A small sound classifier, trained from scratch.
Model: log mel input, arch jasper, norm batchnorm, activation relu6, depths [3, 3, 3], widths [192, 192, 192].
Rows from block 2 of a small sound classifier, named by matrix and row number. Rows with one number belong to one channel. Each number is 128 + 32 x the weight over its row's rms, rounded and kept within 0 to 255. All counts start at 0. Numbers have three digits each.
After each channel's rows are labels from the 100 clips, of 14976, where the channel reaches its highest value: "top examples" is what is common among them. Only what is clearly more common there than usual is listed. The data: melodies that start on their tonic, played by one synthesised instrument. In brackets: how many of the 100.
# convs0: first width-11 conv (model.blocks.2.convs.0.weight, 192x192x11, each kernel summed), inputs 96-191
# convs1: second width-11 conv (model.blocks.2.convs.1.weight, 192x192x11, transposed, each kernel summed), outputs 96-191

convs0.158:052151106141117168103064077136171153141125118078125119103138158175137168154120142132160124172132115172112068031130118132179126134145179154101117134153115103126085096097161134148116132081127092105108120127169179128119133114109076120125136143181161053170095184155181090169084179093163083125
convs1.158:044157133099137143127090106127127110170101093121153105123153108141194094103148074049163137169130109099200146149114115110103140123120152155125116184117078079150124086161137106144111135172162139173193212079098167159080116144114103079142158103122120182068164179093101097098135172100094120112
top examples: vibraphone-like (54); marimba-like (36)

convs0.129:125157131157102142166137125146155069102113119186152154083053083114113122154140082103119107123073092138087130095120142079143153168102083159125148134119156147062143159130147128126097171129152166153113096151100139194134132045175120118135058111115110123146128134180138124149119161092052110145
convs1.129:133151098158108118176144147121125132128108126160070119127121060160116135105190157132120132109099124107104058121078131124130138128157194148131131105134121064123131133140186131174138099071064103066187117090182129122124153164126145155163155062121191129128155117098153213182143140094166151132
top examples: marimba-like (38); vibraphone-like (31)

convs0.111:102185039095149149089088134062157108132151161161130172099163136163130127087121135150131155080137149110102093163129114183136130158121116119139107147147129166130147086132195098107138090152157128094107119154138144111127025099158131132143128125131112127122168101092164132165086157097145085095
convs1.111:172108120158150094094133106200177125169181092135163118096107126187160134142117130172139085125068124115168151110152140160134185133177120145159100208137118183154112141136136133119108113139092094186096060138175139153142103141095156132112155109127129098124131131126116161111160125080118119092
top examples: vibraphone-like (34); marimba-like (26)

convs0.10:146090118133133144138119074122097146146105142111139082105149164137152158136129114104091131143079117111117101128083108166142172105143124080132067107137151071107129097086094184130104159155146099108188066155163059099118162128075210100119170140089128134109108110089165160131166113125158141143
convs1.10:105137183126115149142218171142177146122130132127142155123135152162145111085157156118165095181109116150139101110120071166115130121106137188186170143144166197141132107160209101068081158143099141124070102186070106120152142141078130142150127159144122071131083151137140139135091151183083179099
top examples: bass guitar-like (25)

convs0.189:149138137149170135142045144094121102123151131114145124052139111102080053099148153119116085137083135180163121063083067136122109129146141110122123149123113107091135069138136070078131100140130087144087136143063120107149113118065170140153143164120150096093152105094118141140133122137121129140
convs1.189:125143077148191097117198167109081094064129139132142147087093137148083152122121134141139077098138173099116155183148092143143109137075136151150149130044165141140181173148104152161108114094197172170150121089165149121080098077091168130150100142132126101105068108100102122168103130152132154173
top examples: staccato (76); trumpet-like (28); oboe-like (26)

convs0.15:095122134088120111098103145099144130128104118098161059143148130135137114082131138141070077043141127162095129137109227118118140101144100126112092121156101176110125081152118140108084248132103173139110143176148128106108136121085155164086141132117130122135123105107182099098185136099133125192
convs1.15:118180118149100129123109151160233123188164121084116143129176154139167179133127115164086108068076126053113134159111143120121142220139137161081100141138141163130112133047213105099138084183130111116124185063143129128111114110074112114121130103120088135134052130141067077137090154132114153075
top examples: bass guitar-like (42)

convs0.128:067111107162136149096112100120180133132129105109121152180121141148102238176087149131159145171079139146105121108143116203142097162133159204135147130121199141119102150115095110098088127118129150096167116160201162136100107130158123168171169153136137160123135170168121107097067186096089075142
convs1.128:135164149130099175156120066132154122131116133115178067160126124126140040130103134095154130200139087184127137173125129025126156113118100178127135102160016151155120045099097125111099104107145152115198152066147136133094132131138123097118154052116138136109145194107074131129164119157177128154
top examples: vibraphone-like (66)

convs0.154:075149126200126177202106150126143160117179098136175143121106160127114107167115180071154161095130113106109135093165133076101054118136201195148126095188091137146163161130087108123111151111131124148096159115108162109157131159168101082161131075107085167130158126204112113156105190116145136120
convs1.154:144176068093177108126124157090116097136160087127074130086115090142143103145173086134128083100127139108125134075149133116125117194143114050152136155057114133146121189137170134169100109109179136141137133084118138190129110170158148178171134150130093093109101134084100083113124186100159122116
top examples: mains hum (96)

convs0.100:110099142151126136156104112125129137078128095102171111128137128164094220137125115130123098076126148147070105113135135162130119117129157202105124069138218137131141140150102144070125161118172101100190123147121122135141153145132129115195137122099043101113108072236127126097103203066111115099
convs1.100:156165148128171162103157099107099135103145152148152107144135149126143019119121111144092163154123088144117134153130119000112126114141089145121151105152000113114137101112119150127088102121108123104143158103127128139117113121140138051164130004179146133148120132081088096107146149175139110140
top examples: vibraphone-like (36); mains hum (31)

convs0.136:106145192077097118124110078067105127168166130111138142111125119165132109132155134142119138095067062122185106099166124142129171153100121134151108109109069119127141123079097183074136094149132138106148101107161142098182222147135146107167144165130072108134111149146138104141122147098119090149
convs1.136:163160130129152119148120139112162139204160116175097116131143157204097123143132098189093118143102164147136153076142119142130154144085102100200096085123148122142166090156102189125125152159104140065121086164078134143201101129110145178127140097100130125126148140078130137174093116127132126145
top examples: vibraphone-like (41); square lead (30)

convs0.1:144121131014148106086124138126129082157145108043117125167088095137118146167194102135123136156159156127132140139155120108065179135121181103129131160143110127182106111173141132098174168155105089129100123114117063105125177185060126169124112103136115144112119128143159126107113140130097158193
convs1.1:127131086116179142218119157136147143170185126113148134141106107153099127104169153107173134083113119146124121110098111169138174114147151135127159130164144119078128075078167169109182092104088120111122070144137098069155117138144135136121162096097077191114164133090119153121123141142147130111
top examples: pace: fast (65)

convs0.31:111192102125147111103116097106147152124104114125142085126129154147108135123122137124080125106074130149112145180103142163133109111112147129115121147131111124100162050160152115088118140101119139157125031110155123112111093074124100177106125173088092169129158220101174118130100154131136125080
convs1.31:117194151159157124096115116183157127174143133123162160096146153165161083174116148133072067140169178127121160095110158066135117101113136134140211156121126152149124096079153082117224087163095062136140133131116113118198182107110125152133149113128097158130173155150093100113110092134119125159
top examples: vibraphone-like (50); marimba-like (41)

convs0.180:135139129061139095064122101119158100150139092134172141134103108065146154123120128138149158121115123127103073142086097136115154123092121071105107091124124160131122072101158148051143103108143117123140125079115105157080108151088168170121100138130159086119089123149137125106165087124118129132
convs1.180:153142110150140145147152125176157086120156109134120155093090119120184104103143109169077164149119114103206094172110116152133163181161129106117159134076149129138074077158132152195036115102110107119162134126153112141172111122064172095088143117147116104130086146129053092141089109149122129156
top examples: marimba-like (33)

convs0.60:073085144068122100081065085118114106128132098141140096071108123221137132126152177154143102146123085088104048117172130175118157125107099098142123131129141136065120055101167098089127090115163116100185115217133139088133102091068163106142124149174098155130153065137150153091157120101135133115
convs1.60:130158149131154089188162063139107120152119083121143145093131125175190128159128140114095113198146103126155099115072179153129156138137122164141150160058141138120059104105155056140109054126162143117118151126115150115105137163070154100157163182155167153085087235193105087102132092109129149157
top examples: bass guitar-like (55); staccato (52)

convs0.81:098063124139137184118202127172077135082172195135079181132173124136153089125149100143087137094119137121138174124160174087177100111142108129151109104133134138109120179100115103159111173100083127092139141148185163151084124149070145127150169163143122162136144090107138102099089152143165193185
convs1.81:137183074121174153118255090089120117113087152125118081141159122169099135165144117102067150180118112135158100130110158106101117134131144115117153112143137143086086101143111136094122056141126189155157097110094142116104076128136155139126100129168149126126156088184130154103131122193113150141
top examples: staccato (58)

convs0.184:129149050121165108109104102135067169128100121140138074152140142120119143140081139161072177114094105112134158174142133083142168133142149078130195111117114170104102104156074025175116151078115156113125130157163120106103066134118110152063142138127043114143134103118125144137199149087155108164
convs1.184:127131159125137111144132203094136135118130112090157133136148141174103150112111103093076234113181143114132040093125126110117148116102122137098123132150166088133063114141120189107154170047139174146111168150097105141082134136125170143138100124100142115114128127146153112105085151104094122135
top examples: organ-like (37)

convs0.21:094155141167129136141116140128143162102145113094084117118135140191136113065113096158123141145094139119106119101092080146128117153133093133145122185133131217142079142160204161149105016082112120125109050158133091125125108131124150144145123102157123115102142109120146087146138126094163145064
convs1.21:154128074137106121128140161174146144179095114161141099117126111163113139177142158119172152166076074156144113166111094103129152089142152129085147161132100100140060091102205100129092145151104117164152083099131107136100081141119154184134190104133174072118059078103132154131129118140124117066
top examples: staccato (51); square lead (49); clarinet-like (47); tonic: E (31)

convs0.188:148105078105115139088083095125131138180146142093123115124134133178107151142171165116082126095146143131149096183130137123131142134139163115106128127143056128130081109112146143085128158094135128117126145086128162135100101151141146099137181082168098112128116199167134168163164120151120154135
convs1.188:108163107134122102137155097154135110156116130130147159120149113156203091077197102130127076207118070093153128112123114111117164178142105160052132184156104163121087128139136189127102156112125160178176170114058202111133126148175077082099107128128078098092077219109107133123138147112155145111
top examples: marimba-like (28)

convs0.68:088104101083143115114161106121097085060112130128113108126059065120115107097150123123108125116159093155113122166143125167111127148056119154163131089048122134135173156049095093080120130122100121113142105074173136181128129094134055139158105118129116179129075109171060136139101133123042138080
convs1.68:159182135150130084106156124089118113077133093102124144128095086110106124109099109145075165089137112073174103072148118122128105124191133175178110100077160129175130134178086100190153146119148147119094148126090190136136145146139071166110139174105200116119136108129115075157143128141143153165
top examples: the note F (65); organ-like (30); tonic: F (27)

convs0.30:115111117144063097161138101163158143178138166173141104119144136108140150129163119129090097113071172200064125110089122150093106096113110136075133139110096085127175176095100135133173139178185105118123113144122110162095154113146145061113150180139113103109155094136142152153089169104043158024
convs1.30:160172149133108115107182105108147112169128152131084179137134100117112152113129130172111046118170031121194117094124177076145138172105135194108145138110110113105126099114192115167115052185096104108115098090131119081116112122126161159122144092111171171135166074131176144147128125190138132117
top examples: the note F (71); organ-like (25)

convs0.120:116128131147071080092107132143136128113142092109131116135142113084097126137138140127105152101137112132079110132104211086145148118110106093121147115139080103128131118102101046103084255120120165122094136127123115097089144147079147130135103113091129124155093088150137084156174117116102102113
convs1.120:123197163127071113136138139118169096115175100114131133110169125132161156119124130131087159028143157097155125090113166140124129189115138159126083150087111177106141087087147098126091039159144129127145186104149098132064165113109154124100128105149090184135099157133090123121136113146130138100
top examples: mains hum (47); bass guitar-like (39)

convs0.40:167102122096107122081109093121093109106143096078135100228068102094143134107091161113182145116119093138132072117099112128115089122111156136119126125136119111163123123160138098145124127103113130137090113087127139154130130216093139120112073116132132124066133075119095093119123105122096165122
convs1.40:123156121129142138202157121120140075104163167193102045172116104123156117126184104141142130096076108087118098124133149161133112068143102059104146141107124106099129115102143142161167123117097129156122124172120136037146102135143156152174131115102166125164135110098164142131075137115114205096
top examples: staccato (69)

convs0.72:130153159157130109129099100107155093082100133096153160173112133177104097173115094134162095143115133113150156151117124134144098109100103114147099131104136118207109155165140083141116156166172119124138133109172097176127124200151159177167111139148175100130104108073084120098114161120079133092
convs1.72:137130134158147124161102123120091154111151154188136062163088137153072129146206094140173116112136141124082084126085143121124110108159155121153131127162109119046123113160161108136118119127043120119110153111149124044118151188165151149173126126146169124121099100073170162136126135099148194135
top examples: staccato (57); clipping (33)

convs0.182:093184135151131172228090141100138160140150159109130144093116127117103095146078133133112086094109132100117163054119074139099111119114095114148122041112166135117146115103141127100056096110139102137149151145111148108083109146110145119184070180130092144092086108169139108144108158099085074140
convs1.182:172187136135107151187089106081144115106094149140126076096116136161056122182147121136077069104141173096132151126124122121082113179116081095147109130117124175102118175139144114184058145150134110121139102084098105138107145125150202111133090083092121073135105104095091086067131165106149129140
top examples: mains hum (44)

convs0.179:079133159136202133138071090099090126127141094131139102109161127155154209109091150116131142091094087141184146198152083170156150139118070087101105138131103084105144102154068148123114136139135145108104116177107103115042149100093105119119131132124091131102079080108183114153114142094153097090
convs1.179:145133151161181135096106151191106100187160105104110144128173138190151111138123084183114112117190100110111125131091118101120110133125168139148131127147101124161177072125085099130145144185097136122079114140147099100163155122102116109129144162031123080150068066075091104132125079145097122122
top examples: vibraphone-like (71)

convs0.106:150112083109143110147133064125143098136107118166092161151055112133149145047160073131157164108107099137118159134098153097096205123050081204138135103097145112169158153134128113113141098082128153113172149140152017127125107105167124190153071117148167092108110104120088166126130161157028115111
convs1.106:133117136139148137110118158147081135131104100092116134134086122144135119063108162136132170137151172057099065105169144118118175088127144107097097135155115112102137136148128136107129201123149146101170100096109039141156159128162113099139115162077162084111094085143123143144138181107138150127
top examples: pace: fast (63); vibraphone-like (52)

convs0.2:181112116111127115154112179157128159150071112145117102134140141087141125126085112169143104119073165159191125166148134186123170137164090109144109134093167163151113124162142119200154132176081159153195113192158152059145095117078115169099126134089109153169135177035109114100136111202160098157
convs1.2:073125146155150139117131125128126141153133124127139136113156099114129101093100138075121122115115100088008108101078104124126154144044166127066128071152101101126121108124144116087186133149106105186158092069106118152167141142113127068102129159062185151140129137120159122072137155036090118087
top examples: organ-like (62)